{
  "cutout": 0.25,
  "vocab_size": 33,
  "encoder_stem": "deep",
  "text_encoder_causal": true,
  "text_encoder_head_dim": 16,
  "text_encoder_parallel_block": false,
  "text_encoder_positions": "learned",
  "init": "kaiming_normal",
  "muon_scale": "spectral",
  "learning_rate": 0.022,
  "momentum": 0.95,
  "nesterov": true,
  "max_steps": 18600,
  "warmup_steps": 550
}
Rows from block 9 of the text encoder of a small contrastive image-text model, named by matrix and row number. Rows with one number belong to one neuron. Each number is 50 + 10 x the weight over its row's rms, rounded and kept within 0 to 99. All counts start at 0. After the name is the row's rms in percent of the matrix's.
After each neuron's rows are labels from the 100 texts, of 14848, where the neuron reaches its highest value: "tokens" is the input token at the peak. Only what is clearly more common there than usual is listed. The data: small charts drawn from random numbers.
# fc1: MLP up (text_encoder.blocks.9.mlp.fc1.weight, 768x384), inputs 128-255
# fc2: MLP down (text_encoder.blocks.9.mlp.fc2.weight, 384x768, transposed), outputs 128-255

fc1.212 144:43 36 38 39 45 42 53 62 54 64 67 54 46 34 58 67 70 62 63 46 50 36 54 44 59 41 45 62 45 32 45 61 51 36 48 63 35 61 57 75 47 43 30 43 51 51 50 32 47 65 40 52 40 65 62 56 57 42 52 69 47 35 48 48 57 58 40 22 38 62 40 24 51 41 64 53 57 53 43 51 43 53 36 40 30 48 52 57 55 49 52 51 42 50 58 44 48 63 46 52 47 43 50 38 55 62 53 44 48 45 59 49 60 58 66 57 37 55 41 53 40 50 52 46 42 49 76 49
fc2.212 197:62 45 66 61 54 46 53 42 58 44 76 40 52 57 53 55 56 61 52 60 45 35 34 53 51 46 47 28 44 61 45 59 52 34 52 48 52 59 55 57 36 55 59 45 46 53 61 56 42 59 47 44 69 49 51 55 48 59 50 59 46 57 47 52 40 53 40 59 30 25 65 45 50 45 24 33 59 47 54 25 40 55 62 42 56 47 67 60 64 52 40 45 53 61 49 47 43 40 53 47 66 42 30 45 37 31 56 72 45 53 58 44 53 39 64 54 43 48 70 49 46 63 49 58 62 48 55 44
tokens: "dark"; "<end>"

fc1.233 081:57 59 27 59 47 65 51 53 62 58 54 72 51 57 72 38 24 60 42 57 44 49 47 52 70 64 44 50 59 54 59 49 48 59 43 22 51 54 38 54 57 64 49 61 54 56 55 73 37 58 57 51 33 50 53 45 25 55 53 52 67 54 34 59 49 41 48 58 50 66 58 68 52 77 48 46 52 56 51 54 54 53 39 44 64 49 28 51 41 51 55 53 44 44 53 46 54 54 34 54 50 44 56 51 50 62 53 47 55 48 56 52 64 61 55 32 55 60 46 44 60 58 35 49 42 42 64 61
fc2.233 067:54 46 30 66 46 64 50 38 64 57 35 41 59 44 53 41 51 55 52 58 58 49 25 45 38 53 40 46 51 44 54 56 44 63 35 43 45 64 59 27 49 59 63 58 49 49 65 67 55 67 53 38 38 46 49 37 32 63 45 27 86 49 39 64 45 53 52 55 56 60 72 54 61 51 67 48 77 48 46 47 44 48 42 35 64 44 37 48 50 39 57 39 55 48 53 45 52 55 42 57 69 55 51 62 73 49 48 47 45 52 48 60 74 59 37 37 66 68 56 38 42 51 72 46 51 36 44 49
tokens: "dark"

fc1.719 075:57 75 44 52 38 65 46 52 40 57 74 54 56 59 53 40 53 53 47 45 52 51 51 51 45 71 37 50 37 58 59 54 51 55 59 63 61 36 48 56 56 61 73 55 49 41 50 46 54 29 39 51 46 57 61 55 49 35 64 35 37 37 53 41 55 50 61 41 54 35 50 64 37 57 57 40 37 56 48 36 48 47 51 62 49 54 52 53 64 45 51 73 47 43 52 57 56 65 48 51 50 42 57 63 40 40 43 59 45 30 36 44 41 55 39 45 43 26 44 58 33 61 41 65 45 48 66 39
fc2.719 085:42 65 45 49 46 31 52 51 37 70 61 45 72 48 62 55 61 62 52 52 66 54 57 45 45 47 47 61 39 62 49 66 64 52 50 49 54 43 50 43 65 54 50 48 36 48 54 38 50 49 40 51 36 61 50 71 48 40 64 43 40 40 48 46 66 47 51 41 45 55 36 43 39 63 52 59 57 50 45 36 45 45 44 53 41 40 62 42 54 54 43 96 46 61 51 63 49 49 57 50 37 48 51 76 45 37 46 55 60 37 37 44 38 63 41 53 58 19 51 60 32 48 55 66 57 39 45 44
tokens: "dark"

fc1.279 077:57 54 48 56 44 73 42 52 47 58 39 46 44 47 37 63 32 21 46 38 68 49 50 43 42 53 42 60 46 55 36 48 58 60 50 54 59 46 53 36 59 47 52 62 61 57 48 55 35 57 60 50 59 49 50 46 67 34 44 40 52 48 58 57 44 61 46 59 41 37 45 52 71 38 48 53 48 32 40 44 47 51 53 65 43 64 38 61 31 51 42 47 65 28 48 63 54 51 51 37 54 82 64 60 49 56 45 40 45 52 50 40 44 57 60 50 41 53 40 42 54 51 44 40 36 52 53 57
fc2.279 128:51 48 54 60 50 64 33 28 53 52 53 40 50 43 36 54 27 54 58 57 62 50 61 31 45 51 54 43 60 59 32 35 44 64 59 40 73 34 54 41 53 57 51 58 53 44 58 66 43 57 46 45 76 58 45 43 51 46 47 49 46 52 58 58 49 53 31 66 31 22 49 52 70 46 53 32 60 43 45 37 43 40 51 61 49 50 41 58 39 55 48 50 55 36 48 71 37 45 46 41 50 63 39 74 38 47 52 58 65 60 54 40 44 60 62 41 56 40 58 38 36 61 58 54 33 48 44 43
tokens: "flat"

fc1.518 104:39 47 51 48 65 69 44 45 27 57 44 44 49 54 39 60 44 22 44 38 68 39 38 33 35 55 46 69 51 49 36 52 55 58 57 69 48 47 58 42 44 47 56 67 53 61 47 52 55 51 54 49 55 49 50 44 62 45 55 30 63 47 56 63 36 46 38 59 51 40 49 49 63 29 69 51 53 37 42 45 58 53 53 68 52 41 30 32 36 51 33 47 68 28 57 51 42 59 44 44 44 79 59 67 52 49 43 56 53 52 51 37 53 60 48 57 42 49 47 46 56 42 55 52 37 52 58 54
fc2.518 117:37 42 54 48 53 60 43 38 33 54 48 38 32 57 46 58 43 43 38 46 65 48 47 43 48 59 56 58 55 55 44 40 61 62 47 57 68 44 55 42 36 63 61 62 33 55 49 62 37 54 46 54 66 45 44 48 42 65 57 45 45 57 68 58 48 46 46 63 46 26 62 55 53 37 59 43 64 44 61 38 50 53 59 64 69 43 48 43 35 52 32 45 70 50 50 65 34 41 45 39 49 74 39 63 48 39 59 60 61 60 60 43 52 63 61 53 45 44 64 45 56 53 44 73 53 50 39 57
tokens: "flat"

fc1.66 139:65 37 64 26 50 30 60 38 54 45 53 49 65 49 38 57 35 38 37 44 35 40 49 53 42 67 57 63 52 51 58 57 54 40 46 55 60 64 52 40 56 37 41 55 52 49 30 43 51 26 59 54 51 52 45 32 35 50 49 46 63 63 37 36 50 68 61 54 52 48 59 40 46 33 64 69 59 60 55 66 61 55 52 71 73 36 30 47 46 56 43 63 58 47 60 41 57 81 28 46 41 49 60 40 50 42 59 31 50 45 62 50 44 46 41 32 56 60 66 56 58 46 65 56 66 47 63 67
fc2.66 136:71 48 57 40 41 33 54 36 67 39 46 50 53 45 47 49 42 59 34 46 44 51 45 40 43 66 41 66 46 58 49 50 43 29 48 32 59 83 49 54 64 40 36 53 57 54 44 41 56 25 41 54 41 49 35 47 29 45 55 37 56 60 56 37 56 66 58 59 44 37 52 46 33 33 61 76 69 64 52 55 61 71 45 83 75 35 34 42 44 64 55 74 58 41 58 36 58 67 46 44 57 50 57 35 58 49 60 38 35 46 56 50 47 59 46 17 60 61 58 65 62 47 59 62 57 53 66 58
tokens: "<end>"; ","

fc1.82 052:63 52 55 44 60 64 64 38 54 63 55 34 41 28 38 36 40 58 39 40 39 50 46 46 58 66 67 44 31 55 71 67 49 36 53 51 82 50 58 26 47 63 72 40 60 43 61 62 53 46 43 43 51 39 42 42 47 37 44 35 44 52 29 48 52 52 79 47 42 69 60 38 42 42 55 50 38 64 42 71 56 52 55 36 47 33 44 61 41 61 52 50 56 62 59 38 63 58 64 52 49 52 49 58 37 50 55 40 47 51 71 49 49 45 43 46 38 48 59 39 47 57 52 46 61 38 46 54
fc2.82 045:51 60 57 38 51 59 54 48 48 50 56 51 55 43 55 46 51 58 52 33 38 51 32 44 48 56 58 41 48 48 74 68 55 41 57 48 79 48 68 26 46 46 61 42 41 43 68 32 43 60 40 38 49 43 39 35 41 28 41 39 47 46 29 50 51 39 66 62 45 50 58 56 44 35 53 50 68 48 42 56 31 53 56 47 57 52 73 55 51 43 43 49 58 63 48 40 56 45 38 45 42 57 46 60 48 63 48 41 38 60 68 38 38 55 40 45 41 46 60 48 59 55 39 33 60 34 44 47
tokens: "flat"; "dark"

fc1.454 059:34 65 51 50 49 49 45 30 72 49 61 48 56 61 53 56 46 70 47 40 46 61 55 71 49 62 57 45 57 35 48 57 47 53 56 49 56 42 54 39 45 53 52 53 58 54 48 63 66 66 44 53 58 41 43 46 42 37 51 44 69 48 52 58 47 38 61 36 68 59 55 62 69 54 45 47 53 53 51 52 60 52 50 47 36 52 51 40 44 58 57 56 27 45 63 56 49 68 50 50 39 43 67 57 48 51 49 65 44 58 50 57 52 39 64 46 44 55 44 44 55 59 42 50 52 56 35 54
fc2.454 034:67 28 52 53 57 42 49 65 38 53 37 45 58 31 44 56 41 41 50 61 54 38 51 37 49 36 46 58 39 63 55 49 53 49 47 43 46 55 48 67 44 64 62 44 45 40 54 41 46 50 52 49 38 57 58 60 59 66 56 51 32 64 48 40 58 55 34 64 21 47 42 41 32 54 59 45 57 53 49 51 45 40 45 60 54 38 44 49 65 55 57 60 78 50 53 59 52 49 49 56 58 50 37 46 44 47 56 42 54 52 51 37 44 59 46 53 51 42 62 61 36 36 65 58 56 42 62 48
tokens: "dark"; "<end>"

fc1.246 068:51 51 63 54 69 46 56 59 32 63 59 43 65 60 55 50 68 53 51 66 56 53 49 64 50 43 46 54 53 52 57 50 68 40 46 44 41 66 55 36 46 52 53 49 57 64 42 41 54 46 49 33 55 45 42 44 55 47 57 57 49 63 61 39 68 51 56 20 57 61 55 55 54 45 41 47 46 54 65 44 36 58 53 41 47 48 53 36 56 49 35 70 43 49 68 50 61 57 37 56 35 49 51 59 44 52 59 44 52 42 53 42 61 63 41 64 55 35 59 56 60 58 55 61 53 42 52 59
fc2.246 076:33 51 58 45 56 58 46 57 42 67 46 49 62 58 54 62 53 63 64 46 54 60 68 36 53 47 41 44 58 37 55 38 66 57 47 50 40 50 58 47 67 44 54 54 51 62 29 47 61 35 62 52 34 54 57 57 48 38 55 48 54 51 42 49 61 51 51 09 55 60 40 47 55 67 47 58 48 44 58 41 30 55 39 54 31 45 49 54 52 66 54 81 39 46 65 75 50 67 45 52 41 46 61 46 47 47 53 58 47 37 49 54 38 69 47 48 47 54 51 63 63 55 54 55 60 45 53 54
tokens: "dark"; "falling"

fc1.142 151:49 41 62 65 60 38 51 50 51 48 39 56 40 55 43 65 36 73 53 47 52 52 60 45 50 55 62 38 56 55 41 58 58 35 41 58 50 50 39 52 68 39 45 57 47 44 63 46 54 60 61 51 57 22 36 45 69 54 60 43 55 50 52 49 52 56 50 57 42 44 59 37 35 57 41 54 69 65 63 66 28 51 51 52 53 50 61 57 43 55 43 40 47 62 56 50 61 56 43 59 46 52 50 45 37 60 62 43 61 57 57 46 42 45 45 45 55 70 61 47 53 65 59 32 70 53 51 51
fc2.142 190:49 44 50 56 49 50 57 56 63 54 44 48 49 58 43 65 39 66 47 52 63 42 62 48 51 58 48 40 47 40 54 41 49 37 46 56 46 43 38 47 71 42 22 64 35 45 58 32 59 47 54 57 53 59 50 49 58 41 61 51 55 59 45 44 61 55 49 45 61 51 49 39 51 52 50 58 59 57 82 57 26 42 46 64 55 36 62 44 63 54 59 63 41 57 60 58 45 59 40 52 42 49 51 39 56 62 61 31 54 37 54 53 55 69 45 50 59 78 65 55 71 53 59 47 52 62 62 49
tokens: "flat"

fc1.564 076:49 47 75 52 55 55 48 40 54 38 51 33 47 51 41 37 66 35 53 38 41 42 34 54 54 57 51 55 41 62 54 66 51 47 43 61 58 60 52 37 51 47 67 43 74 57 61 47 46 51 45 45 51 43 49 24 51 60 47 43 50 53 43 34 57 68 55 37 51 34 58 52 54 36 47 41 72 60 45 50 67 38 49 45 59 60 41 44 37 51 42 60 60 35 57 55 49 67 59 63 59 53 61 52 52 39 55 53 55 41 60 41 73 36 37 56 45 44 60 41 44 47 49 44 58 47 57 45
fc2.564 088:52 37 68 38 36 51 53 36 55 56 53 41 49 56 54 53 48 59 55 33 35 50 39 43 44 49 45 51 47 55 67 72 45 39 51 41 63 63 63 43 52 53 56 37 56 56 58 52 35 58 48 55 38 50 58 43 46 53 38 55 49 52 28 44 61 62 49 42 28 53 58 54 37 37 49 51 75 65 38 63 50 35 49 49 60 57 65 53 31 46 43 49 55 57 50 44 57 62 45 48 52 51 53 55 54 42 62 49 43 44 55 47 47 43 40 43 60 51 45 42 44 53 63 45 62 36 39 47
tokens: "flat"

fc1.434 109:37 35 55 43 61 59 39 40 65 48 53 43 58 65 41 61 59 45 56 47 51 40 50 61 53 38 51 41 55 49 46 66 45 47 58 47 37 55 68 47 33 46 40 54 46 48 51 62 51 53 54 53 56 54 53 37 60 50 40 69 64 57 52 39 53 63 40 48 62 41 54 47 74 41 35 50 34 36 51 58 35 43 53 45 40 60 50 43 54 33 51 58 45 41 49 60 51 36 50 56 32 48 50 52 70 56 56 62 61 33 40 58 35 54 60 40 39 59 57 50 28 50 46 73 42 53 57 42
fc2.434 115:24 50 37 37 50 62 51 46 56 57 45 57 61 43 46 62 52 50 56 47 55 56 50 64 56 42 44 54 52 34 55 52 37 44 44 44 39 35 58 56 51 58 20 55 44 43 44 48 47 55 50 61 36 54 59 49 61 36 41 64 52 55 55 51 53 69 40 41 55 61 32 37 62 46 42 60 38 51 46 58 35 36 33 44 44 45 72 46 42 36 61 57 48 48 47 68 63 46 64 46 46 54 68 39 52 62 49 46 45 40 55 61 41 51 57 45 30 46 50 59 35 45 46 65 39 66 64 46
tokens: "dark"